From a checkpoint of a small image diffusion model.
Training: soap at rate 0.0034, 23200 steps, batches of 256.
Rows from block 4 of a small image diffusion model, named by matrix and row number. Rows with one number belong to one neuron. Each number is 50 + 12 x the weight over its row's rms, rounded and kept within 0 to 99. All counts start at 0.
After each neuron's rows are labels from the 100 images, of 14848 (inputs lightly noised), where the neuron reaches its highest value: "responds to" is what is common among them. Only what is clearly more common there than usual is listed. The data: pictures of board games with random positions, seen at a slant.
# fc1: MLP up (model.blocks.4.mlp.fc1.weight, 640x160), inputs 0-79
# fc2: MLP down (model.blocks.4.mlp.fc2.weight, 160x640, transposed), outputs 0-79

fc1.210:51 48 47 72 51 36 30 41 46 47 45 68 56 36 66 58 55 68 50 44 22 59 44 54 49 54 50 38 68 47 47 45 52 38 67 66 55 44 35 22 54 35 29 77 45 44 54 65 64 53 42 75 57 55 47 64 62 67 44 47 60 52 46 46 46 44 52 45 52 41 41 44 32 43 48 54 55 66 54 58
fc2.210:53 62 46 62 42 53 50 53 52 55 83 53 56 60 55 45 44 45 26 60 55 06 52 39 63 49 52 66 68 47 68 44 59 44 60 50 46 54 45 57 66 57 43 43 62 76 49 58 44 78 59 40 38 66 51 56 51 57 45 39 63 57 40 64 41 34 55 60 51 41 64 83 58 68 57 48 59 51 61 45
responds to: digit grid

fc1.116:65 63 53 47 31 28 51 49 50 46 56 44 53 45 59 37 34 45 48 55 48 56 53 43 72 44 43 22 50 65 30 48 60 48 37 48 45 64 45 59 65 56 32 45 46 61 56 35 60 53 47 27 44 42 52 42 62 36 49 59 10 28 49 47 23 64 40 49 33 50 46 55 58 65 56 46 57 63 20 60
fc2.116:39 59 45 50 54 62 56 43 59 43 41 69 46 46 42 64 49 59 51 62 73 39 44 39 51 75 65 70 54 35 52 59 45 20 50 62 62 58 53 50 43 49 52 51 45 36 60 50 55 61 56 71 36 43 42 43 54 56 47 58 97 77 54 48 73 49 59 57 75 37 49 45 33 36 37 37 45 40 75 53
responds to: stones on a line grid

fc1.174:51 28 33 58 67 37 53 26 62 55 35 27 70 49 57 55 36 53 42 52 28 48 56 58 42 32 40 70 37 59 42 44 50 25 60 34 31 43 44 30 55 61 52 35 62 70 65 47 38 61 47 50 68 63 46 49 57 59 35 77 55 44 49 60 32 50 53 49 21 54 54 30 54 40 58 59 56 39 43 50
fc2.174:47 38 53 73 59 70 49 74 39 32 59 57 70 19 49 57 65 68 45 56 59 42 37 31 49 40 42 63 45 26 33 43 38 52 33 73 47 71 49 56 53 49 56 46 33 48 37 51 62 40 59 49 49 35 69 68 82 45 58 59 59 51 46 62 38 46 47 42 31 47 57 65 60 50 63 64 58 48 72 48
responds to: stones on a line grid

fc1.494:47 53 46 43 37 49 31 58 35 44 62 43 40 53 68 43 51 44 43 37 39 60 70 65 58 63 36 29 54 48 39 52 32 31 25 34 44 68 53 58 39 49 35 64 43 38 48 55 69 63 58 36 46 47 58 62 52 38 66 56 57 51 40 56 56 44 48 63 44 46 67 52 55 59 36 50 49 46 35 47
fc2.494:43 41 40 75 69 47 38 26 57 60 45 62 60 42 35 46 46 65 55 58 56 47 55 44 50 32 66 54 54 51 54 45 63 68 52 38 60 48 52 29 67 68 59 45 52 37 45 61 48 59 58 60 53 38 43 54 66 64 50 21 61 42 52 52 42 42 63 34 33 57 44 71 46 43 52 20 47 50 42 65
responds to: noughts and crosses; discs on a green board

fc1.491:51 44 46 78 59 30 49 41 56 66 52 40 52 36 46 52 54 57 47 44 65 55 68 40 72 43 26 62 47 67 77 34 51 49 50 20 63 48 48 36 43 55 42 36 28 45 72 79 32 66 53 46 52 62 51 61 41 52 43 59 67 42 41 50 64 48 56 72 70 31 26 64 57 45 42 40 39 42 47 44
fc2.491:52 35 44 58 50 57 28 37 41 56 60 65 60 39 38 62 51 52 71 32 75 44 40 51 40 55 50 45 55 31 29 60 61 55 47 64 45 38 70 56 57 50 57 54 43 63 43 49 67 40 51 66 49 71 47 62 49 51 45 44 55 54 69 42 46 51 61 63 48 41 35 42 28 47 41 53 70 45 30 42
responds to: stones on a line grid

fc1.40:44 39 56 80 40 52 45 47 64 46 26 71 40 34 62 72 45 50 53 38 27 78 55 49 47 49 29 38 52 40 45 53 54 66 46 68 44 34 36 74 37 41 45 30 66 42 75 57 51 42 52 66 44 41 50 52 53 50 51 67 41 30 45 48 56 43 39 65 75 76 67 51 42 62 42 46 32 37 55 58
fc2.40:63 55 43 47 50 61 45 49 52 51 49 30 54 58 45 33 52 66 41 43 32 55 61 51 41 57 37 27 70 60 38 53 53 70 29 44 74 53 56 51 63 53 63 61 44 66 52 46 57 47 58 51 56 61 46 49 44 54 51 49 50 65 51 80 44 67 65 35 57 28 54 54 61 37 29 28 66 42 35 35
responds to: noughts and crosses; digit grid

fc1.509:70 42 59 56 58 30 60 42 50 69 78 48 48 69 31 15 35 61 60 60 59 51 45 52 41 27 35 40 48 36 45 35 38 44 54 56 51 45 67 36 39 78 26 44 37 31 63 50 48 43 45 54 65 44 39 60 61 86 47 60 68 47 40 38 48 51 64 44 60 54 47 46 55 61 44 66 44 66 48 47
fc2.509:59 30 39 22 35 64 44 50 70 44 42 39 45 66 72 72 39 61 57 45 51 52 53 46 37 67 58 43 65 48 58 69 47 41 31 53 45 70 55 36 70 45 59 57 76 63 54 43 50 55 59 67 41 74 68 53 54 42 38 20 45 47 26 69 50 55 51 61 47 49 66 36 53 28 50 40 61 50 39 49
responds to: stones on a line grid

fc1.447:40 48 52 45 57 42 67 58 63 61 47 48 42 66 46 48 57 56 49 63 30 38 77 52 76 43 30 44 55 79 50 57 47 38 52 46 69 51 47 66 41 50 42 57 54 40 35 51 65 54 43 28 56 52 40 63 56 53 50 44 62 57 54 57 46 46 48 35 61 38 44 61 69 38 59 54 32 58 55 59
fc2.447:76 60 41 40 50 37 51 28 47 61 57 51 47 42 45 58 64 40 71 37 45 39 66 64 37 39 50 38 62 43 68 73 50 53 48 55 66 44 56 45 35 39 31 63 46 48 27 58 37 52 55 43 54 36 48 47 45 61 49 60 53 21 72 36 63 51 22 58 48 58 32 70 53 53 40 45 35 42 73 36
responds to: stones on a line grid